A small contrastive audio-text model, trained from scratch.
Model: 4.02M parameters, log mel input, encoder arch resnet, encoder norm batchnorm, encoder activation relu, encoder depths [2, 5, 5], encoder widths [64, 96, 144], text encoder width 128, text encoder layers 10, text encoder norm layernorm, text encoder activation gelu.
Training: ademamix at rate 0.00165, 5800 steps, batches of 256.
Rows from block 6 of the audio encoder, named by matrix and row number. Rows with one number belong to one channel. Each number is 500 + 50 x the weight over its row's rms, rounded and kept within 0 to 999. All counts start at 0. Numbers have three digits each. After the name is the row's rms in percent of the matrix's.
# convs0: first 3x3 conv (encoder.blocks.6.convs.0.weight, 96x96x3x3), inputs 42-55, a 3x3 kernel for each
# convs1: second 3x3 conv (encoder.blocks.6.convs.1.weight, 96x96x3x3, transposed), outputs 42-55, a 3x3 kernel for each
convs0.36 100:505483459506533468475498469440448414456461432435487432532487424546516436508507453464508507432497511407490497507509514540507511518497497484455447507440394496467419441455395460443384466470435495480474501486472497470463527491462521535472512510462528480518514446472541501547550534451563550442566546453500442491499495476486493504544535519520494432497527486553481471554491422567491440
convs1.36 117:471462521482456510454429474481453443493474469512523519438434404429438381411432389513525515513527484556552541465493484456491474495518527546491484533479451509465471456491503435470464440507504577550529572538521560527521507501469526522495519529509440444519405451547421457555520500530512499509499449455474491568464489523474492522529506444536552522515562540671597529692656556626626535
convs0.37 089:466525542484559578473536561464493472460486451555587535426472452451498458497524499462497483478487429510500458466387445517474509511484489382415475363412478398442434501438458498425445546487501471450483466492520470502517494541538514583566502547534472596515507626533468554490477452481492478511444430501420491481445521529453484492488494509554561528480487463388382377374402410451474448
convs1.37 103:555557515536556538548572548470486510499506527502501522500494532482499512472492529573564519509500469474482472471439468458429439486506467536516520523512516560553538512469559506455555530487547491499487513516489496523493579541526571520516616584566492524406478509443483530452481517509485496479458480459453514423511553485547597532479499525456500472513544492577580535535521482501448393
convs0.38 112:523450465465436472397423428477496520387408459438457485507473500461413447513532518536533549473444453497440450505504494513449515519396537505496494453465462483501501549485469558469484590489537485467470527515539503501516511507515504518547488508495442422444463488490485547485484491435472486429488506454484489512450474502404489479483513513417417464420436523474493548389390553410489556
convs1.38 106:537507527526510542563505541507531545550566564594600628483547477519573486504561534485444463486453475473450480510500513451483496439477506480489519542503511538464499532543639588582594521484522537518584501523550516517524553591566570587584580600587443484518464522553469508544486485509533537531511503523491452457573501473573519497458488445446461434439471448521504485520488462476457468
convs0.39 090:540502504543486487551527533426368395483405422509430430467417419530472462575514483458454511471463489541525559488516505379373421424391456506511527480465429533491482454518509421490507425496510491480480477485485517523524508506499548511500592576551487474483539531499589596546492534494576609574585625595559477503527426425499436454416400417443449459473452470531544543558552542543548516
convs1.39 085:466432450465454465557527541541490451549527487604592560445440442464471488525517529490457443482456438526507522464509538419472500540547557523467422524512472573613613489565568494544554454461469491485483437414435468438443535520494508527517524530536479482449506503466493481465520492518501467511499479505580532529543496455619582515540547518518536536593648644518471441521504491526495473
convs0.40 097:448461476431439421462447438513519548501494536411404417439390409489431421512448426486503501482497497511533540442515547408451521356418488490528567462484465445480481561513502492490525471508552474457456527500505527510495474440434557499469562509470485488477510528524515541535458431416570582553531550521479451480504456461524421455513504483515516510465446457440449502572559552517533496
convs1.40 087:441454450469479459551554520542531485489509472504551519402378366449422425473463458517524529514504505458442415463524531447483534485488562445430376500463411510509453531514567516482518470434489486499504474473492493500507572599580509539535529572609570552520537555539537552555461438420471466446516498450494435471528427434605493467505514493518518537547556554421463467440464491452497481
convs0.41 100:452517527489522503447442400422427449535542577469453451445419437493499481495410435595531545382291331583597598466462436511521508505511493462441431520549505536536504439432380504490444460452424498466468514520539518519506465485488561585575496472459471475482519522527524481465469483501621613603418355390518599583516533497426422374564528539504503498486511494468453470530536507532532498
convs1.41 124:482489477478484496445475456536542553496501528466427438589595619520533544472482498365388407258308311295288351458510507395428432493513499511476464520481500495492487570560550535535547563542520505464448466457440557571553489486511456446448537546548507506498447450468496486495574566573548535520456436449497486492555582595491489489502510531457437448430426404485449462511495519511465434
convs0.42 096:512506494498503494546547525470427412481460447509476453462437440493472466458438453514557603419460517345356437482489476457439438498479537446429452450415391557526485409411357415426400456498535499517533437446497494504528487472462487471452608601553494518532471464466561542537466472493467477462666697653570542523548552525546490462553578559514525525503464445414429472448448449576542467
convs1.42 107:451460475485500508470469489489460431522471438604606572480461452441424424447382388392426428404407416477488527468502500474486501528542548586519494502472464522540578482504521444455455457417415510501458521519503531536526532515471522541505467468456464475477526509483514475433558507501486432453511475480423442463442457462523504479485502513436485523459489535541478465508488463518518485
convs0.43 089:625596550583552512498483457537535508549544511491480459593565553558547529478480500376362392490472517510511523476512514465523522467537528478494444477513437443481446356309359417416394506494448528514513512495486517477478625584549560533514500477484589544502509466450474446444529501491487479483489485492541540513530501464478464440464479522483493503501520521548559475494508454480506465
convs1.43 087:483477483530552540501517519567535473585511479547499472577529538544512496563533508529557558449473476452476470467430421392401389425415435552565553566560543576548522478493473490514520549566569505510515480481466471451438466453462530500482588564544457390369588524508572529536535588597515527546468488486561569571563540532493494502399385394426418445486490483518509521523509520506475487
convs0.44 097:434442422483503525541561596469490491506542543464505533459510488448475457482473435408431501440469518437479492514485462540503513452426462475503425492523477441514481437487497453492536465518562464487476498530536504536546459488469486499509526538516415443445502532532495469510459514501536616597566579566448450458513510535430412490513546594501543581440480486425488404462488434453454386
convs1.44 092:512491501477476487475442459396432474446467481500494479481516507478516512463461448537524489474482451486481446529482490519462463565473471476468437467475404557568475448419428444432429447419386494469489473458478449452497493539510471507462580592545442495510466482488466502498576578518541523494425430428417443421494516550609601595428504530446504500424481478561539554515485487465446422
convs0.45 091:560579545561581539532543515482469469536551545512515491447464485546563561511527534464479487478487510490522523446483492424448498453471503468469456529533504563562542495450438469444429443418375504496494479491499483485485480492498534551564529530551436448460493503492555541496456468509467499493573572601499515485495490494492486456420376412477448475507473532421406428460500491538553536
convs1.45 084:520530512564555539558546530432436462474477517520527538463527581460504531494540561501497498499498500498527517498500495521518515593598570495492497511477480515497523614580554598531487567502479505470468484441447500479481423415404471429431443409406547546555545541521489500497568563583539529570499520537549580575498522521532549542483474482546532529570556562422431432462458502438439463
convs0.46 090:516483484521473470491461442465491506493493483479497474564496440538484435509467439449463471462491516445488513513509468543513459543493442472434470459426457447438462483458448488444452468456442488507482463493479486490496530522485530517478526493462503489526496499502505510525537474466532496500521467480553495567566461544531451495565558553529516523523527530517512536540525516514497493
convs1.46 089:445424493431435510440455523547500454508495465541537530501480460493472436490464425499509506485509501513529534458460414409472384480531461531516528540517529565518545577477521563511529564529558529530488524528472503484452437472458441478460465491488475422430469420446480450493532493495526501510476447460513492562453435541452447566476537455448552488490604553523503527499527571481507569
convs0.47 097:496455443538496484521528497573579527575601545550564506570569589475504554435462509471465456483500500442457441584609579522565537437432484503463409628591529573540503429499448486526479536575535470497507474481499455455479513524536497526532508509512480544561441518557411494534452550543445536526411469452546483486599524522533491466555610577563597547478510466556516505577506503542482500
convs1.47 086:455436468438410399401394403538524474565558485508497455465478522436469509478521519465453427462431412505456437492476518400364449449422462526493505490495445517522442542604500576656561537630575489464475494481469502505493399450434433485458470521479436425499462478533474505567495473524475428477513444487581531505638586550586552566445501458507536492528564508453477561383419477462513546
convs0.48 102:455484468420423401567555550466427461515499518494481506461436447513472490527490478498483519491459483549526552514502465437430429480472491506502542455447436519496471373421442468533523527582581415425443475465505537552568465465456463454441587587546453414443469458497558547525536545503525522527589590539499491512516482465572534520408375392558532534511485499468473485466469453581527497
convs1.48 093:549507484571520480459451462517529526498492470535513506531556542435474487434440444405421432443448461538528538571596599497503518497510530613561559475484465439456488477509517472480490434403379507487473534529510560565546566558516510543506480495490542547530535523514493491485480468441453419414481451471494460488514509548455423403596612608461457497542538568568529497546547519529513496
convs0.49 115:460523545511494547490423449448531594490541608475463528480485520491479525501459484516531473492573566437541583416442509469477515519514535473497458478492456488518518509525462416500451326499492450509501481507519466476481454492513526492496496443402454463432510511460502493440494479535584445389568458325477533449493485512499508559425536516423501541453463515431521586510490529535507521
convs1.49 123:484464429463440368468466395436458541376418470387381455479469502490489477511493453452456431453475460482514510466507550460451482510493516465476469426391396446380381449450509491502562524490556509505519520497505506501526528534551426438434453458445499493575505499531488501533523507472555555545554568523499492389505525470525577514524580544469543531387442519503486472506480494492480483
convs0.50 091:549613539532527472445481488485508493522514454445438430493502474535531507563570592479463458519551533544573558491507563508481497540509519473481465443442423503521497524521500428430424390399401501503492472464435478474468509548548510506496480483500463459441497469457599563550509548530478418450485488545446470420455464453493550541498503515467468451458472498390457451498497483563603636
convs1.50 108:433458438498537533528538529459436453444422446456409438497491555541521532529512524476481508471506535450498480520558583515531530568575573393407420412400408440434462508504523526541517561551541535552533529497461544509516392403411427435447486467456496535559507542563482499514527495480559523523560520522528515526448468501444485517505507518531520556483448493411404405576531516571537579
convs0.51 104:463532514467555539456530515431475490457518529485533513517528511491525519531543538478484414498503423500513444471506497489466513491471523452474487442492474444501469482453459490481454468477418505488491482493483481475470483508520479506523480493507503432520516432523518443527427553539423524512470516499430520514439532527454518540473511518439504486464469470463486601416482599452511615
convs1.51 136:479494409496488443479473446424427476464455480519498501445562509460563509478573513554556534526531510551556532580573609596561608587564590442472455465466470512518499527486481493456442506472461524491559505497542506510558451505507488535526508544531466425503455428479431390450510511512478491490477489487437437415437428389458427377503572608523581598524581575395490519435522603427511548
convs0.52 107:407401399439429398493498476499516509456468470480490478463445434435416422494434422492488486529541534543534523462479492483476480506520503476522541454471480451494496494489540456449509422423519539523532562552556537540540481451408468449402518468458541510485461422397483468429430468398411434377396428358402385417345384393415402412501541512496535516477532485423496479418468441429471463
convs1.52 078:502498513457474483503499510514513499420415388423409376513537484577595541618650576471470434507544504525563524576589554592589579570558555474498478479486463489512481526535470524554509535538498488487489472453481472471483601608623507506528500509517533582544488518514454497495341365372400432437467512494431443446410422413468459446520515529524520537506497519427472513475503540472507517
convs0.53 107:494474593434538513468549436475468500476481518527506502499501533480517501558568517603546374548469423465488523464506469522520468555517511476444525456469446480479421479522435522467463456399479518500509492499523504499444559493565508487485511488448456443516490487475547491483558468544566505425573507429470464526455537516566547489589519565511429608464396491482391529450456529533543418
convs1.53 136:508495520497485532505545552475488512512498485521474479557582559534550536544469471415504459436488489487483531570518450555540495607563543511494525497506530537546531467478523465532542537497441514481470502493529521554579494476511516504501532575577566586593572564562554588563569599578558586547505512496491502464486506489523534517579570614472578590473569542603525421545558505552539477
convs0.54 107:430466505439469489440447460458474559407422508458457534458513579461514494535520434489529550341403453411471540584486450487458426465471467631577546491454446440402412545452409545465475548484571514506545496498549490519539480494519493507493485481447461511547506543521534541494501418488568487455605548467474513447496513492481506519486480563438445575414463606504469428510485484491507471
convs1.54 122:485487446457462417453473428476524528464476492466473505563605603540559567499497512456436412396384373447419428457510549474508505456483488584572577452462491432402436513479509501504558521512500504483470523513521511528535530553549498496509507502500510563560520530495513549503561562522542547517489488471555511411531528418558591511507573594452550581420491529616589454563573509498496452
convs0.55 092:482476483491472487502483494555551511501533466505535460521518474448447400411409390434421417468493454474503468471453469517491515500486512489474459507471469537490448495508548461450471483433462521536563502525536473498509380472471412492499430492513495584523462510462433506447480495469458458443432436444575523517528489445477453428522551532568582564534560529423507493397475504470539552
convs1.55 073:577591522568594565541552524442463492414435469457482518510523470524538483603602547493476431478492450482505484506503483516507464481485441511520477466476425468484431508521538457490513513539536463488502532564549510534530530571588458488519457477506472525511432477445383422420418461449526525524549552541437492446503559541489556537561552548415396429428405445478457460532526529533510543
convs0.56 102:535551581449464506501502527539546541485480489527546558546550496457463453492502499388381416537531550540552547488435471478441483512471506500519476484521460480487452489479436508492468521539445470485490481488494472485481546578560511520517481476485518559528415442403475468495575577547417396387507497458466482537387414435498489512372417406476478423399437427529573504412452411487512493
convs1.56 105:496467449558517494493480461576557576500475524496473503637614577603572566610559579558578574527525513426422405533515479471457418454430411606540587583474538629513532545543549525479526528527549526533530525519496520526489414408416540506497480480452511468475578563581448448452505512461462488452486516475555507473566534540494492500462463482448431466379389428580530568534476522557511574
convs0.57 108:528521524517516559510529506542532468525538491484497500508522512396421437421474498448452452561585586497532540464456459492470435483485428461528491537562537529572559515535506533534506524560514567533518522498497461421437517546534437462497490510535477511480435462526414418458519559586381408502504524557551513458503517447461526440503523492556584616455448468534532498541519503434449453
convs1.57 095:466501514483513506454491505459475514418403424418404392515566557465538521431514488474481443430464432455468460495456498446395423445436435460433492460405439435395438476446417458458408486489454434443485486491517509521540397413485423439467437447456451454506480487514484508533471497446611615568582597576543542455638644613539582612525527572542517543558506521507517538527544559550538541
convs0.58 097:536560557449503536424467504530507488553540508499511479578589583478501529337360394527534513527523476541542497465466508468496480447465469487464453495461449499491492491504457511510448493486412490499495467495501462484478562581601463473525404431464528542520448469458419445486510516539442400438395372419553536496507517502425456450404356293433452383474495448512485479488484496486465499
convs1.58 100:468447454507462457473460478493413443555490502554502516429436472431437481459437496489547527438473468426467464488462470443430431417424424483474474555537522545516512500498498466462472489456468593601580537541519494511487363342420453427460529505503430393407524499500525500513540578567529544567475479483581629617467508553428461517382373425490466495540475478521486503566540563526489513
convs0.59 100:421427421431437425458461452477562580540587589511531548479471515488428435500425453430462517431489541511540555416460562390432549403488569434499540411471498458490536475546521460541483501563552554529499561484475532441429487455416475443397443374342494414411560497508527458466558507361580543429534498391453489485439462494440453508498514462551520473519483402537505470551510488518485483
convs1.59 075:507461494516449495524477508506490502428454462404451476498453366446432359454448380551517446570531438558498398487572585411493539426492565459428397409333346400357403491474463413420388412434436479464520518492542513479517558564572432448474475479500480526544385487514395490540490439427552509468566525451538492501570502480568514488552510514525474471534478487462489543487487537508509525
convs0.60 102:535543550551571564521547521607578542588582528576548520609562537569542520517512508476439396459442421536535529476464527502487574504499606507484450514500424542549513500440467426416471503536537499516513523532504516506469579552549553551535543531522567590549543555519520522504587536495527490477452439438457468513451487536503520495520519502554537492577546486498522464476491444488494487
convs1.60 089:432456413470505454458492458552511464551486440527476449551557552546552545576595584503548555446482504416465482444448443399419409457491490541499481584502478603521509531549579564611613582617601499519503452444426510490464439415420486462477511503520489451459501479482502487503526547570520509534507478485565535503550536509556515501422461485433484540376448490488486484523510528566560550
convs0.61 114:460466451541513496564555552501581544570660605516578527592609611538555565499478495578609540533572517480511479520581576459544522382448444544571573585565545523541522480463458472492472458483467452471490427434483396402439541506522485468496551534513501530543479507548534578546509495483460442468530527510477487473570544522518462466524589550555649614461556497562526510568481463587550480
convs1.61 108:500496479504493442506485459518494444577567504597588516446457464427451461451483471546541555496482500521509515454462513497499542518521555529474493534493489534492492570580489529551469508524461546522511550520503516513473392402404440461443412431420437473485523535550527537550582603627466456487459434483591544560543469493491442435483490456531545514546569542559536583485460496499476520
convs0.62 110:538498532538450494517493501474471479498497501424456456577538526556489461533472438497546506484521517460507514522541483493552479459470383527437414531406396539448401443438500497500548499501535408480472410477456461510477514498489524478468528487473490491494505474469580542528482481402475488405448452381543471549560449529505381404506544502533548493500519462558477512597472452618515471
convs1.62 092:403472502448513529407494490549473382561516429569566506501477417444433370457435391514539526471468471509499494487492485495486495513541513516475470462479432488504451482558499426518453411531499512476431514493415504494417485520472459531457429515459448471533442486576441503569494476487502441465523455476587518551525485483493489457539519424522556465557612547526453407533491422583527452
convs0.63 087:457478422420448403414436436560583549544583543472514470517532495411438432430448405519523495444453455445461448565529503484433439468441438589630597504538485501533473480521515507569544517610606481493515493497501481468492486480505405435481415438486424412443489506495529515489475445473440401448390395438546536515494469449461395390499525504535543517492519464518516493533548508586615573
convs1.63 068:488465455497492473458450456433468531390409444444422439461539519428499469400486477479492501477489508450469498519528535505474470444413438549555578448443464465436449570563568493525499550558518515532545549555562509517528510526548433440460437462454470485534415437459428478494405439451444451495455492516554536468609585551607609553488490519566553557545555563555517537558495528536487538
convs0.64 103:457440492477475488511521523437446486482510522551542533520536518505534482511538485453464474459478497459456450519478503510482515572520549478488501477499528497516517556560565581558553624589598499487499496476494522491491474440436465455422474452425502508460469444383431390350535514455444470418458501501490508522504526534533541536422434381497473454543513437432390370412405354421409346
convs1.64 101:533510449536502440548530468494498516518503532499467486576536520536511485506507482467487502435448448464462452534547540514489503503464493536477500517474493496463475544542592538501553526507516514493512528523536570558586547514482513495471531498507558541513539533508516514537562535485602576515598585531529496464558533512576541508556507540524473525502473504529480509559513500585545495
convs0.65 090:431486506446484512449494521469532552453526491514563527438513479433509458454476446438442406486457404531515475472404474492416434494426506432436531462429564480446541458437501459434463515488490444461479468509530476508529486492525489509521501507516470549595520583608471526554543482535550503558533464520427480510466468540519506545434487454507597557481557525460488487454444473463439470
convs1.65 084:536525487494525458533554480426448510477489552512531573463492540450485536440489564538526501513464457510464446536527558568553544575548552609540545552537482593585499471458537473472498503472501497516459526524483527515475539500493533527500608598554453495475465525479490553510491520491458479484399395418437501462421500523450494527426447442464472439497511470535482475532472478490434447
convs0.66 107:462522487488535515439437461557530488559518473506485452521523505476477459451439455485428419539478454650663587489506523539495533472454422491486449476465453475431471488471436458457479454443454465475455462513483470540513486507494557565554457450459469493503514513512460501484444480479532525565300274368509526506467480408445462432477451424459481422508552498523531530523511503500508532
convs1.66 096:452470496478473504466440466473452481535486524567479526464462479497499502508487506451471454414443422355408410500493511408408437477520542451440431552524547489494554515576591474518547482504486516499481428413394472481459469443431519459441596543520495474467472496499493485503539526522491478500454465485514553632502516566403397403432416456484461455586559539430427464476454500519513485
convs0.67 099:509427457493450447495451460617572510555498456495479433551586570518577555501546499522529510511496464463428415559542475559504477474415422599542504601550508511474428481470499487469485471475530525513511509531506505537530518488522522486515521491509464512494480541530520577546475493510431450484426420454513477468456419391475445403547562550490527536469509519523548526489512526461480522
convs1.67 091:438472498439472476465516519514540511471447411483450391465457421523511484517524492518505544493475535485455491596560540571530498536485458557489510500415450497440462615564487620594520587561504540556563508518524472491497545571572526531521577593594489496456492478433508519468411448453430486493424479494442452449443491478507556550520521532526511516538549535440464476480485462495496493
convs0.68 104:382544512433524514467453492518488520480460475490452461474468466433443436483461475558508496559497478565513492501479503495445473499461456459476458442473514450484542519420486512447502514467513475465448523534530539566561421500446462514504500507487439512473520558534505527491410511490448498509459498474364575497459573508417483449472465478514553550496554514421484414443515502406459462
convs1.68 089:498551509492517512513561515453455530460464504503494527471494533436472508449531547452463420465450427448473452606569552557508514602566519395481427387485465434551521515507489472493496503506505479479461499493475478487461541565524455483431550584561461483454455500446450485454423444478427436503392442518372440446384448422392434403493488465477488463527501466407455472432486515419445484
convs0.69 121:478509543504541563536544555490502511512514545492521547549547472529522461572570502522541513539567543496515512539495424552513441575572487495458488499487531502523553563555605550533566548535549531492511497451467476434464526500521520500531503488522496451437480451411436435411556535530509520543481517537561560535567582543543570523507493521526511509417423392500514483441468474431459475
convs1.69 102:527561553534573585568602597493485499435437456415389419494479439479467443484460438553555513567571544559575539526545548543534512579575524492510545461471498469446477559587572536556556518518534497459461451435462488480531513531522495490463474456448500549580490536542497555528476484464519526516530555536517547546547607630519586615497471511496455496556518523520510448544516476569556516
convs0.70 100:593544471536518501446455459537530426557521439480475421545530500534535585481541582357467577505571568534540467538523526520502515552545505532504453473488473468511503518527500445486480463435462521487443515464450478461463542469438509495511488484525516484441547523543469484515531494508434483583445467571584521545497465489458463500531512430539458367555504469605498389597484484531513551
convs1.70 116:452495491416469491440466517533464492538472486515458430457438497461466500486472471480498532452445436456446441508485539467501528479503547468475508452447440500474431500482493525486509548502535502535519492532501487527487431423404450438401529531472545515456553533522534502529472542584591592600579574568458515495476487481420465511542528476591543497608558493454497489515533464587547458
convs0.71 092:531542519518544511475495448479488479522488482561514485487445445432365390439366381443476443496510477555539508437466415460454420471489443410525528414501510411500507437425522468441529489435538499507496493501506498489494541547458533542455505510443494504540476446514445416503492533453464523456367498431475478532407439477475439449543552498542515444532531464510564521498519496496548541
convs1.71 091:472444437414396440402395446507488500474449447468451449458507509473500528494517546515532487471496439513498454485506473447502496433512495538516545512478509564509513504478440463458451523493474508489492519484465555483463459449489463457482464471476523468495500464491505495509392409422495474490500480469611519495567491472537462472537578610464528567394476543477538554533549581471532561
convs0.72 113:504541544514536596498534530541533506453427416447442453448444449446423463558574582618610593602616600448468473508515513504517497457495509494498514468471483571578558450464459469470436491497490532523520465471499423412443493505532470489531518513531504493511440442470581579568422392432465453486601606590450462381504522482492525473571598562509542554433409438460456470457447484526521510
convs1.72 124:514502487547522538548517524467444462508481503511487510533532506565582568527532511438440415466462452373377367445456491516517538513510497502478486502494514585592597449440453439437461492476517365344380475475480513519536478475474430418438507488496447426450502465466492479473482441445517505503535508508433439416447458443539559565628651675527573582400380423440433454489472488514503522
convs0.73 092:492487501496493494502492483428404433492475496506511515501495499552526495510492463452428480344286332559530551495505433478481442488478491522511517500468454518485462501481471482489489493501513468453486463460487515532530517519508552547536516532504473482498512503485498503492577569546560575546491511482504511497458446456486432425411406416442418409525524511472502503464471469518511493
convs1.73 106:450438426486453436450455450560546526504487494488468472556553520491507512516530537443406402342317304473435444460513524413435450466472477582549532522511516507536544577567563548581574502517489550536510510501487510513509528518492476485474471480488480471458468453458470450455543511511544516508526489497504478458525522511579556514605584602488486501442466452583522518595568554559535504
convs0.74 096:422531529470523561472500526486498498518534516540530496443505503440508497469505484484463435538501450529474458434475569440463544443468519530510464521488455543521472470447423453483451448481441464466507455470534453484515474540561495526565503503547520523492516506492554534506421536552454515562484517569439538450452522480455496487499521487485515505529522528462496529437492529513543548
convs1.74 116:492522442487518478463479450398436494430459494505505488400479463372461417376450434557552506517509479556529502480513537509461499516458497560517481542507445561515435536473430467393361482401393565555614548540593548547597475504491478494486487484509413445479391441465388409456563565546551534546530504524443482469420477506448467488443484499488527514537547480622662628641662682599603624
convs0.75 098:445436553525500574510523549521521521500526523558535526535546484582556488597581537522472415475448425513499506467416495487475570473464541464440426472464413486459419469526504433460458448445487460536509474509455487493446532496458548492429561501468524519498552496430532497455569477428546483443516468418409357533490432568450447501509549495465471450437426405509515371474444346514477374
convs1.75 100:542570498562605520573648543479491540504478526463442526538488490525485491541493538522546546499523506488507474524535448480470407485510484502382497523433547503480555531541693499509631518528607477539453491557468544605505577534541586522517596573589578535447576546465551556470468532551475551543473509502520465463544496477599544484573589602473525550403512541452449446507515529508533484
convs0.76 103:521484465526522520482504507541589593484498505495455485514490511476438450527486500504541578456492578394411479521544442575656459479530404472470523501493561440405491471536551439517500428529537553554504524501473575512498523463461509480499523524544527442496477374470516437498496468458458475482504542555522544499470552538444509491525533548530512543535468502544502474521473509513427504
convs1.76 114:459469512460460499470476505523496511513493524498457517468495499483521521549548545509530553518554580517537531497468466428392420435409401503571500513570529572615580509481489497491551561541611504526570491511551472497514407422395398439433425464449514495468488450461469431451511495544538519543580565539538531522590607562606628610468509529501523572477486575476518554485561538532603583
convs0.77 092:488490445505478451535495468522497487515472465538485443603595557567559540555537510492457440422417416435454452446507461477554504479553474518459530543467536522463522486423423471447447500483437508503490518502504496486457505516484512522480530507490528562520559564507555565513551511505537508491567509505420453435446457470492486487556500484546494468521451445498526579520540593508519567
convs1.77 076:481508476430470443483501449569495446569528482568570532472477528486485552573559623480513524485523537482515545477491450519551516562587558577530473537582479546550483517543554501538575545595630475506478477505459471496437488475491495494479470479474518505445511473453502479436507499490490482474463457457618540537557501504493474484473490507438467470381442444556494549491474564510489561
convs0.78 094:540418425549525488576599542497454468497464484477449465484520485520564526545598524430465465494533517515507502488451418485460464475467450458532483464513512477579562531421514551468538556463512476489476492489482508501498489491528464487517492515519480579507473584529534607557524513547449471517484526534471426395522553495496568518470489525474499521449459530409543572456552553466605621
convs1.78 089:516542548504558558543577592487511517518540531513527517507463449498474454398387388570538541563525529524496512578503454542522463539521489500487490505497476508480470569451456558461424504412441493528498525535519505530532557585563530579557557606604599592512599609515570560505525530533473481481414449439489479493434449485525535557483453452484430423551529488461460454490507470446434425
convs0.79 100:564512498490491492477471457543568523474481416459457416509535528415448466497524542429483500489528513514528503491451518480450498524487563471524542457505523505523533583473507593480472603480471507500504501485497485479458539514486521497490539505492539544509541525503495487477492509568473497562447472561530540499448521452472532473534501523411386413424412435505550577472530571496548574
convs1.79 108:458472453452487477446511496487505546472442470443378398497473507507504564527557578501480477539531504528506456601527516563527511567543476542490551445400482481444514605548512600537493567478439467489464460480445461478449477473506483457490484458473531531491539524515522540520402409450443456511440461523437467469490512507432480494539497486559497493535469477456515563513528552590571556
convs0.80 102:466496510517509528504526540512521563503478530525520546516534548529531531553567544489518544471481534491492531478477461491485471444464500432440487477468510497462546557569552506515489517504475507495518492467488489490489448440448481494498522533516469481523473484509510509537460453469487499494550565545502539550535542559487501511440440539400377480510474552376394407433429469404418462
convs1.80 078:539503467508462435508476439477469480542544532609606612492520591523551615588599622478463477490508531532566590534509505569554537590574559534522562583603603648646653578530581532481509550503543520490508516480486509475505483471449498465456462456428556552531520499480500490469521518509507484504497492497608589561545530508576567521556570585578598609488519565463446463474449483472475480
convs0.81 095:488474491490481496476486472582566529586579542529529489568572555552558552548544548437435462526536556587606576486507535517529560535538542425468474493509496485524505562437452558451423547438437481457505487486511494464505520545554518564547506517505478547531501586551485569535490501511512512554520513572469425434482456427548540470501504536459458461479486495458490520468496537490540551
convs1.81 091:493481530489488522503476524518490492488490473492497484488545559490533579501551589520536514479506473503507483460463472467486484485510506513498488529522516528515521615579513620602540580586539495509517453445473443424470455444465499470475506472469407380379435451470449459449547535552506511511509516514564526517532481495464419461487485471490523513519551535519539591527534600576574623
convs0.82 095:525531504521515497535526493595486466556489470519455466558547487591574518589580549536481478449416429488458457585605541568551554510519521590593560519500475480490437434392458430427489441471505521502517516517526502502500549534526551542519538500475519536508585565485631584528507497492531512512535492503527487469518488449561532485543501536451454480491490517565561527477505478509522481
convs1.82 088:511487479518503469536516504522502498515487492516484475529516561507509573529516551513538501526534501533538518428430474435451503498524541606488486568460492567525539579587574532549551506490489439429412449425418454451466546512495522496483537507476463414393443426414483470438498511486479505499469486473584544498567518450550514460502519550496505528495488502532520519494511507553548534
convs0.83 108:509545502503561536481492507474504454511542455532569471491523502454518485497519508489509469516525456493477403501504554505482526511501559490459425483480424524516484465468509483500489453494469481477482472485488468480468503554533476546529452468478540478525545478541569482547426570529419540538417499536408537506445525507452497539508517480496531453539541470501481489492482520527496557
convs1.83 119:481522412483511430463473400390396425436429420517486439420537527435536514455560515524538453496520446506532479505488602526481592533523585483501434488503431512535440546503453511461410533485422530534582506517560499510542464476487484504480502510465442430477449438441434416419490516520481485523465487540488507439456484408464458394448529575493566600497571574471547586515604665498582658
convs0.84 104:537503512565511496525493512437421448482443459460436435483438479526443477492461502406476510409505548401486511453487470487498493447458471470476558444444497447444506557484376547467402518456401522467466531482469539489484542476458573505461532473467488550581494528539513592570551477496587492505550458495521524606529497558513529575535514536505475485574528534489483567487462496509498540
convs1.84 125:456464490463472468435450426493489460467491471477501505452399407440405398443388414494508503501497483545514506482459491466441499492462522512504460486502441476484444518421446505404440514431483542578584540580563559573566486516492490544517480539536519471491482452491469446489546491484559492482534473430480486503464482479461493488480517475487503502456492513672685639677684668613647662
convs0.85 095:560554553580558540554531513522510487545521526511507498540510475589568553535542520445454434495505488533520511518528507500509500521500521503502521505518508519500491520442420441404420455465460470475483497510500519517528532546562551555540514516523586573557652624590547534533483500532492508511481488507537497458578509483586520469451478470467494479455487466514526514547548526530506513
convs1.85 097:469473481487487492498492496563545522547519507520498495510512549489505546512505538509533530504503504493500503464462483462479483526529537541520515507493487522511513562601573573604582570613592463454456431415432474454472492476466490474464536521479425408404461457436493488467512524523502503521485502514509485439526492451489457435425440450463464470505519521506493508502493508522488500
convs0.86 084:488457490508490507504492500538563510497517468433468435531588586471507524464469481485492478473482455448471444451461448524530458512523446521506416550501430529490416518454499506478506513469523487454525482468560505495560479486495484505514538552544501610557451549507453525504506489439476477437542550505438576438430514405364430345482538434479518442504537465605565446551522434524505450
convs1.86 087:535515488507494466536489439423429432502499488574550557498530566472521553517560612553571547512546556496516559516536549526477514509463480573548532591560486595566500501498579464466520468465521531514541505521537434459479503488509500509501505513520382457496346425438335404422586604533528553509449441444555562509552582538491499490393487504407491502438520514545633516494551427471473390
convs0.87 113:489462477501467479524518507474518557480503533506530530508524499508506485469510501594605627547570603491527557454492445463499460456502448461443461475464474460470502562624626522583588518576569511497511476464467500485463484463482478485482517506493515478451506480441497463438431492474437483480465522505473502488502513501514544520482465430460476443497476443389378393407366386487463416
convs1.87 099:490468438481471435471454432455453443467454436462437434446487561443458515422441503534539530560553557569554561500537537491524539484507534544549543553524509541496483634612600616579558572533511525514477549515485530515488539521512516500495478476470502523521497488512481481503512506480486467446494465445529547522531570529555588547468506520456504542459510560525515472523556474540569523
convs0.88 103:496473488533533526490486513492475488579553560521505520549547540482483494398433467494497500491485503547532548512524532505509493430443452451457451565553516532545501404466434471532472494523427528510519524501514466442451601593557532538525482486486468470432479485465396410458524526519508483466382359374495522533574581577440461502481455460559527523549505507489471440531520494450445432
convs1.88 101:471486492456455459430443441465423431540486488539490508471474495464445457468466463451453437407410414409414412401418412342362356401420412425409443495467482506461482497499488465439454460435459547549546481482474465452457370390387421405396530521480337321378492494500540537540577594599574596593504512506636610560544555533551564562397413462460477500532548567480471483580552561562546553